{"image_size": 32, "conditioning": "class", "batch_size": 256, "warmup_steps": 370, "weight_decay": 0.04}
Rows from block 4 of a small class-conditioned image flow-matching model, named by matrix and row number. Rows with one number belong to one neuron. Each number is 50 + 10 x the weight over its row's rms, rounded and kept within 0 to 99. All counts start at 0.
Before each neuron's rows are labels from the 100 images, of 14848 (inputs lightly noised), where the neuron reaches its highest value: "patch colour" is the nearest of a few named colours to the mean colour under the peak. Only what is clearly more common there than usual is listed. The data: rendered scenes of toy objects such as cars, trees, mugs and chairs.
# fc1: MLP up (model.blocks.4.mlp.fc1.weight, 768x192), inputs 0-63
# fc2: MLP down (model.blocks.4.mlp.fc2.weight, 192x768, transposed), outputs 0-63

patch colour: blue
fc1.767:61 63 50 55 55 29 52 60 85 62 42 60 33 42 39 68 61 46 40 44 61 39 57 37 50 46 62 60 54 60 38 44 61 64 49 54 56 62 54 45 52 37 51 29 69 65 50 52 44 40 50 43 61 67 66 47 38 40 62 54 41 43 56 56
fc2.767:62 67 50 52 36 48 57 57 59 59 52 49 59 53 43 71 45 56 29 54 60 32 46 32 48 51 64 68 59 41 47 38 45 54 36 37 59 47 49 50 50 40 51 51 64 66 57 42 48 38 64 37 40 47 65 38 51 66 68 63 38 59 55 35

patch colour: white
fc1.719:35 52 37 49 64 41 53 36 51 42 37 57 47 47 29 62 52 42 48 63 63 36 35 31 37 57 59 36 52 48 33 41 56 58 56 61 45 58 53 49 44 37 45 30 59 57 31 65 48 44 52 74 48 48 55 40 68 50 37 46 50 63 55 45
fc2.719:42 54 51 54 55 52 51 55 35 70 40 46 29 49 64 66 41 66 63 42 53 36 48 47 55 55 56 64 55 62 41 56 63 44 68 52 43 66 46 30 43 45 33 40 47 36 49 59 61 41 48 57 34 53 36 58 35 31 37 51 61 40 59 48

patch colour: yellow; white
fc1.13:28 37 54 52 51 51 65 37 58 57 55 35 35 52 47 64 51 37 40 61 50 59 52 44 45 49 37 47 58 37 51 40 52 49 53 36 49 61 60 62 55 30 45 62 53 34 51 38 54 44 54 43 47 31 61 59 51 54 41 53 53 58 61 48
fc2.13:59 57 44 42 50 56 46 45 43 45 49 61 62 55 60 34 57 42 62 54 32 55 53 67 33 54 63 45 59 47 63 66 55 55 68 59 59 56 41 34 39 61 59 35 40 42 48 55 67 62 41 64 64 59 40 36 57 56 53 57 50 61 60 47

patch colour: grey
fc1.228:56 46 40 25 53 48 59 43 58 41 44 54 38 42 60 53 42 62 63 36 52 56 39 39 62 59 58 68 43 62 35 49 59 56 65 57 35 56 57 47 49 46 55 59 47 53 52 44 46 47 66 35 68 67 61 33 49 36 53 47 51 49 52 48
fc2.228:45 45 49 68 45 44 48 35 43 34 54 46 49 37 37 53 37 43 61 68 41 40 41 49 51 43 49 36 59 59 60 58 42 56 60 54 49 24 63 50 49 37 45 36 40 33 46 51 55 66 48 42 44 60 43 55 40 64 45 51 41 66 52 50

patch colour: pink
fc1.612:60 58 52 40 45 74 38 64 59 60 45 45 54 65 48 47 49 48 40 51 52 38 38 53 55 29 56 53 49 36 43 39 59 49 45 43 49 46 51 48 66 49 32 46 52 42 41 46 51 39 66 66 37 46 46 45 66 55 45 42 51 51 50 67
fc2.612:52 45 49 74 62 60 63 59 52 42 58 53 73 33 66 58 49 38 43 66 34 59 67 44 48 57 37 63 71 55 43 53 45 64 52 62 63 35 46 45 48 41 65 49 51 46 56 46 61 49 46 51 51 41 42 64 56 57 49 60 48 80 63 27

patch colour: grey
fc1.77:41 43 41 48 62 37 46 50 52 51 49 51 61 33 52 59 49 52 62 42 48 55 51 48 54 33 52 66 55 49 46 47 58 51 63 59 68 42 35 59 42 62 48 28 54 60 41 55 60 42 63 65 52 38 39 62 53 54 47 52 37 60 33 59
fc2.77:59 58 61 40 60 47 64 47 53 36 62 45 62 54 72 48 44 63 62 49 45 61 71 41 51 55 37 35 40 55 42 50 63 68 43 44 44 58 44 35 48 48 60 56 67 61 60 51 26 55 56 55 59 51 34 44 41 57 56 55 47 63 65 39

patch colour: white; pink
fc1.134:51 42 73 59 56 37 65 61 53 51 41 55 37 49 40 35 58 20 40 46 40 61 62 61 49 42 57 57 65 55 54 55 62 79 72 54 51 46 49 57 67 44 36 48 56 45 38 52 45 49 54 46 57 39 60 54 42 46 61 50 64 33 42 33
fc2.134:60 52 39 61 27 47 54 56 45 50 36 54 50 49 47 62 57 56 48 44 42 55 49 31 48 59 47 47 31 70 60 77 50 61 39 53 55 61 43 44 60 31 52 58 59 40 51 62 33 41 38 60 24 46 43 49 48 34 53 50 62 40 59 45

patch colour: brown
fc1.276:52 45 45 45 60 62 55 60 54 40 45 55 39 40 50 71 40 60 60 50 62 42 44 49 54 34 51 64 41 59 52 74 52 46 60 45 47 62 72 36 54 47 38 61 50 48 44 57 54 46 59 48 44 62 37 44 51 41 36 60 57 39 61 40
fc2.276:55 36 50 50 34 56 36 38 44 38 43 67 50 44 43 51 61 47 53 63 36 57 75 55 62 30 36 47 46 59 55 55 62 39 45 38 47 59 69 41 52 39 39 49 57 46 55 51 52 63 47 54 39 46 55 59 34 54 50 41 39 62 33 47

patch colour: white; pink
fc1.68:32 62 60 55 60 29 63 43 61 55 44 48 37 49 53 60 57 58 37 47 54 56 53 48 52 47 51 51 30 46 51 76 50 57 73 58 53 64 38 38 41 44 24 42 46 52 48 48 45 50 53 57 45 57 47 36 47 46 58 52 53 52 56 76
fc2.68:36 57 48 48 47 45 52 40 59 43 60 31 43 57 55 45 47 43 60 53 59 55 46 40 64 51 29 32 52 46 50 46 45 39 51 47 45 57 58 44 69 56 53 51 39 47 42 46 39 50 44 47 46 29 43 65 44 43 44 39 58 37 39 63

patch colour: cyan
fc1.599:53 63 35 49 59 59 55 33 67 55 45 69 45 66 38 48 57 47 41 42 43 56 58 68 66 58 44 61 51 49 47 58 49 52 46 34 63 62 47 57 54 60 45 46 59 50 72 36 58 49 54 47 53 36 18 42 53 55 63 59 30 61 49 75
fc2.599:52 41 39 53 48 50 36 52 43 48 41 46 57 45 40 72 42 40 34 62 69 53 48 49 31 53 65 38 43 37 48 55 46 46 56 53 42 38 45 54 52 42 50 54 27 46 31 53 55 46 45 43 49 67 69 51 40 61 39 32 49 48 57 26

patch colour: purple
fc1.537:51 55 32 49 61 61 52 61 46 41 49 50 55 56 42 40 47 61 51 45 44 49 80 49 42 56 54 46 61 39 50 55 58 52 46 60 38 42 39 48 49 46 39 36 48 48 45 59 64 35 58 55 34 56 42 55 59 25 47 43 42 34 55 37
fc2.537:48 58 48 54 67 33 41 46 39 51 44 37 47 57 37 45 56 47 31 71 48 49 59 49 54 44 50 51 56 47 46 48 39 58 50 46 52 47 55 52 52 44 59 56 32 65 50 61 52 39 53 51 33 60 54 45 54 65 58 37 59 55 69 58

patch colour: white
fc1.375:49 46 67 50 46 36 67 47 53 46 39 50 37 61 47 57 61 46 49 55 38 61 63 54 41 35 50 45 49 25 55 54 44 51 69 45 45 51 39 58 52 29 57 38 40 60 38 53 55 42 44 56 50 47 50 44 59 45 51 55 36 39 34 65
fc2.375:51 56 46 58 32 45 56 55 55 53 45 55 51 47 52 41 52 47 70 54 54 38 47 61 47 67 48 44 62 52 55 71 42 49 54 74 43 38 54 28 44 43 53 64 49 41 49 66 48 64 54 51 45 44 47 52 22 53 54 61 65 68 48 52

patch colour: black
fc1.195:24 58 31 25 58 33 49 47 67 33 48 53 54 45 47 38 59 41 59 28 54 54 70 57 47 59 70 47 63 64 43 56 51 75 48 57 54 53 21 36 59 33 53 37 49 51 63 42 61 51 45 45 60 58 39 37 48 35 42 42 52 63 52 50
fc2.195:66 68 57 64 53 41 45 58 49 72 52 41 51 44 50 40 60 51 44 65 48 65 44 37 58 54 60 68 52 41 43 35 62 43 65 40 46 69 44 67 51 61 46 57 51 43 41 45 53 38 56 67 24 46 57 52 54 58 56 44 57 47 44 48

patch colour: green
fc1.476:53 32 52 48 54 59 60 56 61 31 46 52 41 61 54 42 62 48 42 44 45 69 58 60 32 71 54 44 48 45 55 56 38 43 48 55 50 50 32 51 42 38 49 42 43 69 33 69 65 50 44 28 63 52 35 51 57 45 41 41 56 56 47 53
fc2.476:40 21 48 48 39 52 56 43 56 62 34 55 58 65 61 64 58 61 45 43 44 52 46 47 41 38 56 43 37 46 53 80 32 62 35 39 43 53 57 67 57 44 37 61 33 51 47 34 56 71 53 36 61 53 60 44 54 51 59 51 43 52 45 59

patch colour: black
fc1.33:33 40 39 41 52 42 64 59 49 56 53 63 34 45 38 70 60 28 29 48 46 45 40 49 47 53 66 54 44 58 40 57 63 64 51 52 40 50 57 44 40 44 59 50 64 55 62 50 49 57 50 43 75 55 57 47 55 44 63 55 57 61 57 62
fc2.33:31 49 45 33 42 61 31 37 47 44 46 72 46 36 54 56 50 34 51 37 49 67 58 57 45 34 65 63 37 46 53 47 56 52 46 53 42 55 46 37 59 45 33 35 52 52 71 51 62 59 52 44 57 49 43 46 42 36 48 47 48 63 43 43

patch colour: blue
fc1.380:51 53 52 60 47 54 54 49 67 56 41 64 45 53 44 48 53 40 42 62 56 36 59 47 50 68 56 50 68 60 42 61 50 42 48 49 56 57 46 52 41 43 39 45 55 53 41 53 59 51 61 51 49 56 38 40 67 50 61 69 50 75 65 70
fc2.380:53 44 64 56 43 46 45 37 54 39 43 71 49 54 65 48 58 64 59 39 56 25 48 61 48 46 57 70 52 57 61 55 45 60 52 54 44 55 27 49 40 65 58 35 55 53 46 56 53 67 58 42 63 70 48 47 50 48 40 51 53 65 35 42

patch colour: black
fc1.416:35 39 45 32 47 43 58 53 57 54 47 59 42 44 31 50 61 53 61 51 46 44 60 53 41 47 75 61 52 44 43 66 40 50 42 50 31 62 45 51 60 47 47 42 53 65 65 64 48 47 59 36 55 55 49 61 54 32 49 38 49 58 38 59
fc2.416:49 48 42 47 53 61 50 48 32 39 64 62 36 51 42 48 52 51 50 48 39 51 66 58 42 54 64 50 65 65 52 46 54 52 46 53 64 42 57 58 33 49 55 46 51 65 57 44 77 52 56 40 59 48 64 46 61 55 63 64 58 63 64 48

patch colour: black
fc1.622:36 49 39 36 45 47 50 52 49 42 32 63 67 55 50 43 77 50 49 32 53 58 80 67 46 46 68 34 52 56 47 65 48 55 39 51 59 62 20 43 57 43 41 44 50 64 53 60 40 59 33 56 63 61 55 50 49 43 43 48 49 66 53 55
fc2.622:42 31 47 54 66 56 56 42 24 53 42 55 33 62 49 41 34 69 49 42 43 44 62 61 45 44 51 52 48 47 53 62 31 51 39 47 82 34 55 42 48 44 46 39 47 52 65 56 53 48 66 52 62 40 48 67 57 60 42 56 33 54 74 56

patch colour: brown
fc1.585:62 45 61 44 52 54 45 52 47 54 35 50 41 39 48 42 56 51 57 36 30 56 53 56 63 60 63 52 54 52 46 59 50 33 55 43 54 52 55 57 54 48 60 64 76 58 30 54 57 34 74 42 61 40 48 54 41 52 50 59 40 56 59 57
fc2.585:68 53 38 50 45 47 69 52 38 50 47 44 65 68 65 64 60 39 37 59 52 65 42 58 43 40 38 61 59 53 49 49 47 66 53 60 52 55 46 49 47 62 49 55 46 46 51 39 46 49 44 65 41 39 49 51 43 56 29 51 49 38 47 49

patch colour: white
fc1.30:43 55 55 59 55 51 34 48 54 60 48 45 59 42 52 53 45 42 37 59 50 50 51 56 49 50 56 44 48 36 45 61 28 57 63 53 51 56 56 35 65 55 35 40 62 66 35 50 40 43 55 51 33 44 48 57 53 52 47 59 48 39 60 57
fc2.30:38 57 40 40 39 56 39 24 66 42 37 69 47 48 57 56 51 51 34 58 38 49 56 53 50 54 48 50 66 66 53 34 61 51 43 47 39 50 55 68 44 50 60 52 64 49 66 45 52 59 58 41 54 54 42 48 60 47 55 44 50 74 54 50

patch colour: grey
fc1.112:60 55 37 39 50 52 48 43 55 50 40 62 36 41 46 50 42 45 50 42 42 66 81 53 61 43 53 54 41 43 46 50 52 61 40 37 73 54 38 63 46 48 48 39 52 39 57 45 48 51 50 39 47 49 55 61 51 39 50 59 30 40 42 60
fc2.112:46 46 47 59 62 57 45 58 48 38 46 45 66 67 56 57 46 43 55 36 54 45 41 43 57 44 49 45 45 59 56 49 59 54 57 62 46 45 41 39 39 60 58 70 40 56 38 49 57 64 46 48 47 52 46 35 69 59 47 66 54 65 44 26

patch colour: pink
fc1.468:46 55 38 28 62 42 34 64 47 66 39 49 53 50 58 35 50 39 47 49 67 42 57 52 53 58 40 64 50 46 57 44 42 49 45 48 45 43 53 56 52 58 43 45 69 50 67 37 42 66 46 66 43 39 58 60 56 54 42 38 41 71 64 37
fc2.468:58 59 50 49 53 57 41 51 36 32 44 42 37 40 37 27 18 50 53 58 50 46 48 53 54 69 46 52 40 67 54 43 38 51 46 50 38 35 47 42 40 59 57 50 43 63 65 59 53 44 50 61 42 51 50 42 51 45 37 66 42 62 50 55

patch colour: white
fc1.323:46 30 42 56 52 50 52 54 65 64 53 54 39 58 49 66 44 42 39 52 45 58 60 52 59 76 43 49 56 52 34 53 58 52 62 40 53 67 40 36 50 59 43 61 51 50 47 36 41 54 52 48 50 47 57 44 52 60 56 50 46 64 53 78
fc2.323:63 43 44 61 47 40 57 38 44 42 56 37 49 54 38 42 55 40 50 71 46 44 46 72 45 50 14 43 65 52 67 38 42 47 62 45 60 46 55 40 42 49 50 46 43 38 52 44 45 64 40 71 34 40 60 61 59 60 57 44 47 50 57 52

patch colour: grey
fc1.158:33 31 54 42 56 52 40 34 57 43 52 59 50 35 54 64 35 57 73 34 39 47 63 60 50 49 46 57 58 51 59 57 41 59 44 34 46 37 49 48 66 51 47 54 32 46 50 63 60 52 42 49 55 46 29 58 50 43 35 44 47 39 52 50
fc2.158:64 57 38 50 51 37 55 60 56 62 41 30 28 64 60 44 67 55 46 62 62 50 45 52 59 61 43 50 52 39 35 39 45 46 54 72 35 65 48 51 48 46 51 57 74 54 55 40 38 41 51 64 40 56 63 47 61 62 69 66 45 61 60 45

patch colour: white
fc1.48:55 48 76 47 60 46 64 62 62 63 38 40 51 45 59 58 54 31 44 35 52 53 51 58 47 33 53 55 68 33 52 31 53 53 72 50 43 48 39 50 54 47 52 44 37 42 48 33 60 40 53 66 50 41 47 48 72 53 29 39 52 48 47 46
fc2.48:41 43 56 56 64 44 51 40 39 46 60 50 50 47 49 34 56 61 52 55 37 34 44 56 54 50 52 49 39 55 39 43 51 48 51 59 57 36 62 45 53 48 58 41 53 36 62 55 47 55 59 49 66 45 64 57 36 63 53 59 39 56 58 48

patch colour: grey
fc1.682:53 41 61 57 56 58 45 55 63 29 47 55 31 55 47 35 56 38 53 60 59 62 60 56 55 45 51 68 70 50 46 24 59 48 48 43 54 62 50 45 45 54 30 47 52 50 45 40 54 38 34 34 62 36 47 53 62 42 43 44 76 56 58 43
fc2.682:56 41 30 53 38 50 49 46 54 63 28 44 73 34 38 62 46 42 56 43 59 53 40 46 53 61 43 42 47 52 55 71 34 49 57 56 39 55 54 63 50 51 64 60 34 40 54 43 43 53 51 54 36 45 41 52 57 52 70 58 41 44 44 37

patch colour: cyan
fc1.520:49 40 48 59 45 63 58 42 48 54 38 42 56 39 44 42 49 31 68 59 40 32 40 62 57 49 50 44 55 49 47 40 39 48 50 42 46 57 37 43 47 62 53 53 30 53 60 42 43 63 37 59 73 47 48 45 48 55 48 68 42 32 41 51
fc2.520:40 52 48 49 63 41 52 58 56 52 53 60 63 42 54 69 59 42 48 40 42 45 57 29 32 42 58 31 55 53 47 50 48 46 58 58 54 46 32 71 39 46 60 29 62 52 49 56 46 55 63 61 28 48 41 44 53 48 44 37 48 68 74 51

patch colour: purple; blue
fc1.723:40 68 57 62 57 50 71 51 56 52 43 62 50 47 42 52 53 57 66 39 61 46 50 58 31 47 57 46 58 40 51 52 54 70 39 36 59 61 41 47 45 41 36 19 51 83 48 42 54 58 55 47 47 40 38 55 42 38 45 48 49 43 39 60
fc2.723:38 57 42 57 71 61 44 51 33 41 45 57 56 35 46 60 50 36 44 50 57 57 47 54 62 52 58 48 51 54 55 30 45 50 53 43 50 58 41 40 45 27 46 46 34 46 51 69 58 43 47 63 30 56 39 52 45 59 43 34 36 37 54 57

patch colour: green
fc1.187:49 65 49 40 58 46 49 59 50 41 49 62 52 54 45 37 42 41 45 55 43 47 53 43 30 51 49 41 44 35 36 58 44 43 44 55 47 45 52 49 51 54 63 61 44 66 38 76 54 58 59 66 66 46 45 50 79 46 53 42 62 39 53 35
fc2.187:54 30 61 58 49 76 53 49 48 59 48 63 47 49 69 52 57 54 49 35 55 56 58 60 65 52 48 43 56 60 76 54 55 54 55 35 64 63 50 36 63 53 48 60 43 58 53 36 52 42 49 53 50 44 49 44 48 57 52 51 36 47 44 69

patch colour: blue
fc1.580:38 66 38 62 40 60 40 58 36 44 42 35 52 72 34 51 38 47 52 52 54 52 65 38 46 55 49 39 50 51 56 60 49 44 55 46 33 59 73 47 36 38 56 68 41 55 57 47 62 63 64 67 33 54 65 50 54 49 65 46 69 39 60 33
fc2.580:43 52 54 55 68 53 40 59 51 44 56 46 33 48 50 60 47 42 54 42 38 52 53 69 48 34 64 41 53 61 49 46 51 54 45 45 72 37 49 57 67 34 40 41 63 54 57 51 43 42 53 43 39 53 40 51 56 58 40 60 48 54 58 55

patch colour: blue
fc1.554:53 48 40 56 68 47 53 38 62 30 40 55 56 54 59 53 36 57 64 60 54 31 45 67 43 51 60 34 63 33 54 48 53 46 36 38 51 53 54 60 41 48 67 58 56 68 48 61 61 47 36 57 40 45 41 53 45 48 71 59 56 48 66 63
fc2.554:44 42 49 52 65 58 41 34 39 73 43 50 36 39 40 41 62 64 33 42 50 69 56 52 49 53 69 53 36 74 38 68 41 48 48 51 50 46 59 36 48 51 45 35 57 32 52 48 50 60 57 61 54 50 58 61 53 58 55 64 55 71 71 51

patch colour: pink
fc1.342:53 58 54 48 44 58 66 45 31 59 62 37 51 41 49 59 56 49 67 45 32 52 52 58 57 61 57 58 55 49 58 43 49 58 58 54 34 57 54 56 51 56 66 54 45 54 60 36 52 70 50 35 63 33 59 57 45 40 59 63 44 50 61 43
fc2.342:33 54 50 49 37 55 57 62 45 71 46 55 45 39 44 50 58 44 48 56 54 53 51 37 47 60 48 56 38 30 45 54 65 66 50 52 43 60 46 66 60 63 40 58 31 60 46 40 35 55 49 67 53 54 51 55 45 57 61 60 47 29 50 56

patch colour: purple
fc1.491:49 41 40 56 54 60 58 51 58 55 46 45 30 48 50 64 39 52 36 47 70 63 63 48 73 37 53 57 40 47 47 43 54 50 40 43 59 49 56 46 47 35 33 60 61 34 43 51 45 34 42 52 39 51 71 51 45 54 55 57 48 63 68 64
fc2.491:55 59 50 46 53 51 50 43 54 44 66 48 70 50 58 30 62 47 53 52 25 65 54 62 43 55 54 44 59 55 54 62 50 53 64 48 57 56 56 60 46 62 64 39 33 35 51 47 60 63 45 55 57 53 44 40 71 54 45 56 52 57 63 37

patch colour: blue
fc1.26:41 37 60 59 51 42 55 58 51 61 42 57 50 40 41 71 45 31 51 29 61 60 60 49 49 47 52 60 50 54 53 48 61 46 51 58 62 54 42 50 68 41 28 51 58 44 50 74 52 43 56 52 70 45 64 61 44 48 48 61 29 56 72 53
fc2.26:38 57 49 51 55 58 59 40 54 33 62 40 47 51 56 38 53 44 56 59 42 47 55 43 56 65 44 44 54 41 45 55 47 64 81 50 44 52 64 51 43 73 66 44 26 43 53 40 52 62 29 63 46 47 42 52 56 47 43 57 61 45 42 49

patch colour: blue
fc1.610:39 40 52 50 50 41 41 69 61 62 38 47 59 48 46 47 36 58 52 34 58 62 47 64 46 53 61 47 55 51 38 45 54 52 40 39 57 54 49 48 67 48 45 55 57 59 48 59 52 42 48 38 52 48 61 51 65 47 59 57 30 51 50 57
fc2.610:55 49 55 50 58 56 51 39 45 36 62 45 39 39 49 53 71 42 46 47 52 35 57 44 44 52 41 59 45 48 49 55 47 39 54 47 43 44 63 51 43 57 52 45 46 50 51 42 51 63 44 67 58 53 43 52 38 47 30 53 57 54 53 53

patch colour: grey
fc1.96:58 58 63 48 42 54 59 53 54 45 49 65 64 45 58 42 62 49 44 17 69 60 55 53 52 44 67 44 62 55 41 68 37 52 47 55 51 39 46 56 79 66 58 44 25 60 56 38 49 51 67 44 51 46 61 49 65 33 52 55 61 55 55 50
fc2.96:44 59 38 58 54 39 45 51 40 45 41 38 50 64 47 63 47 42 49 62 42 56 49 58 59 54 36 58 59 45 61 31 67 65 52 48 55 70 47 46 31 37 42 57 69 42 44 62 63 52 32 69 49 42 51 49 52 55 52 57 49 55 37 50

patch colour: blue; purple
fc1.540:53 59 63 56 62 45 39 46 43 43 42 45 42 64 43 62 55 57 61 36 53 43 64 39 44 39 77 49 53 49 14 50 48 57 57 56 48 71 45 58 50 48 45 47 51 62 35 46 60 41 47 37 48 62 61 40 63 54 49 41 41 38 65 57
fc2.540:32 58 47 58 53 38 31 51 43 53 55 35 44 68 58 41 45 60 36 53 58 48 56 37 61 52 42 52 52 39 40 30 41 43 43 50 37 56 55 59 46 41 51 59 55 63 59 47 46 30 46 55 44 31 71 49 50 40 51 52 57 35 35 51

patch colour: purple
fc1.178:40 55 41 58 61 55 50 73 53 76 42 54 45 43 46 47 47 35 57 51 56 32 67 50 33 56 57 63 64 47 46 64 46 46 65 59 47 44 34 51 53 49 57 41 52 54 44 36 64 45 69 52 45 42 48 54 54 60 56 64 54 38 51 58
fc2.178:36 61 59 46 57 55 46 42 46 52 50 44 69 41 55 66 54 72 49 56 55 55 75 55 56 68 43 33 49 48 56 47 56 67 53 32 44 42 53 61 42 52 43 29 52 57 52 49 25 49 48 51 62 48 51 31 44 36 42 56 61 56 59 38

patch colour: black
fc1.407:65 40 41 61 52 59 56 58 55 51 53 58 27 45 48 67 35 55 41 44 53 32 52 55 60 37 66 57 47 68 23 51 66 58 50 44 53 51 56 46 44 66 47 53 59 51 47 36 67 43 44 41 49 56 40 29 45 39 48 50 42 55 62 45
fc2.407:36 37 46 43 52 53 39 54 64 46 41 51 36 49 67 64 49 49 46 38 40 62 57 44 47 35 48 44 47 49 60 49 43 39 39 44 39 44 30 44 61 34 53 52 51 37 61 59 59 40 53 57 53 50 39 51 59 56 49 45 52 42 45 47

patch colour: black; blue
fc1.126:39 40 34 67 56 42 55 46 47 59 50 61 37 52 47 49 56 61 59 44 57 46 58 59 53 50 55 52 46 53 46 62 40 50 55 62 52 47 41 24 34 41 54 50 44 50 67 29 63 47 44 54 78 57 44 50 45 41 43 55 30 73 68 61
fc2.126:50 54 50 55 42 51 57 41 35 45 61 69 57 43 55 65 54 37 32 43 43 51 35 49 53 49 43 56 65 44 59 38 66 44 61 42 54 74 47 55 40 46 58 48 53 57 43 53 56 67 49 49 49 47 61 40 44 47 55 53 46 62 51 39

patch colour: black; green
fc1.577:40 60 53 48 55 55 49 41 65 39 46 55 57 53 46 53 70 52 50 23 51 37 52 50 52 61 41 45 64 63 52 31 60 58 34 49 30 55 47 43 37 34 52 49 48 58 48 60 56 46 45 52 37 52 48 37 53 36 43 59 38 68 51 69
fc2.577:50 34 48 50 35 46 53 43 38 51 58 69 59 58 52 71 45 39 49 68 42 58 47 55 51 51 44 56 52 33 56 56 61 52 44 46 48 61 46 44 45 46 46 69 49 50 37 57 65 45 31 48 57 48 73 49 54 54 61 59 56 46 42 44

patch colour: grey
fc1.483:55 43 47 34 49 58 50 65 45 61 67 41 53 40 40 47 51 60 59 41 51 67 48 48 58 69 50 50 68 50 45 34 44 44 37 58 49 51 53 57 58 49 44 54 52 48 53 24 55 56 67 41 67 42 34 56 52 50 54 52 49 51 36 28
fc2.483:30 45 66 54 50 55 60 41 56 54 61 54 41 39 45 43 55 59 69 55 46 52 47 61 34 51 60 58 44 64 55 52 57 42 77 58 43 42 47 36 31 34 45 58 38 50 30 82 40 43 43 58 45 44 46 58 65 43 51 62 67 61 50 37

patch colour: pink; white
fc1.689:64 42 35 50 53 56 48 56 48 59 32 57 43 50 49 71 53 49 53 62 44 38 47 32 50 30 65 60 45 60 54 63 46 47 52 49 39 58 46 51 48 53 39 43 58 39 31 53 52 61 45 75 53 61 45 53 51 47 37 58 55 66 36 38
fc2.689:54 38 39 33 54 43 55 41 43 47 57 43 28 52 37 74 42 52 58 47 40 39 53 58 52 53 45 53 54 45 33 47 58 67 47 62 56 36 41 22 47 42 59 69 45 57 52 57 59 38 52 39 49 60 42 53 54 55 42 51 61 63 55 35

patch colour: brown
fc1.157:62 49 55 44 50 46 50 57 52 40 41 56 35 52 67 68 52 47 74 41 48 50 62 42 39 45 53 58 45 38 41 64 38 36 51 41 56 42 39 60 50 47 56 31 47 48 55 66 52 39 63 57 46 43 49 41 58 49 40 62 56 40 41 48
fc2.157:39 63 48 28 69 56 49 56 52 52 48 52 52 40 51 49 55 47 47 44 65 55 38 45 45 58 67 57 56 50 47 45 65 48 45 43 33 33 55 54 64 45 26 42 55 59 53 59 62 59 46 41 43 38 35 59 48 52 59 55 51 52 58 40

patch colour: green
fc1.67:56 83 31 53 47 34 42 50 63 41 35 52 50 52 60 40 75 61 45 46 44 43 56 66 45 47 59 52 59 40 36 63 56 61 46 63 42 56 40 50 41 53 44 41 46 67 65 51 65 50 52 51 45 66 31 26 68 38 61 68 50 55 59 56
fc2.67:43 58 48 45 41 50 53 32 41 44 52 59 53 56 54 37 54 42 45 50 47 58 59 54 38 48 73 66 59 38 56 56 54 62 62 54 53 56 46 54 40 60 53 30 51 57 57 49 68 45 47 46 49 70 50 43 59 49 51 71 53 52 66 33

patch colour: pink
fc1.198:46 47 55 48 50 58 50 44 55 48 56 53 47 38 51 58 63 50 41 41 54 45 63 60 33 39 52 55 59 50 45 47 51 49 49 48 76 51 40 59 42 39 46 63 24 48 41 52 59 59 40 48 43 45 36 51 58 54 44 52 45 50 60 69
fc2.198:46 47 43 42 49 38 48 32 41 55 49 64 36 41 43 55 65 56 50 66 42 55 35 49 56 47 40 59 46 41 79 67 51 47 49 24 56 44 68 48 57 32 37 51 65 68 64 52 42 38 50 52 57 51 50 56 49 37 42 49 46 53 38 56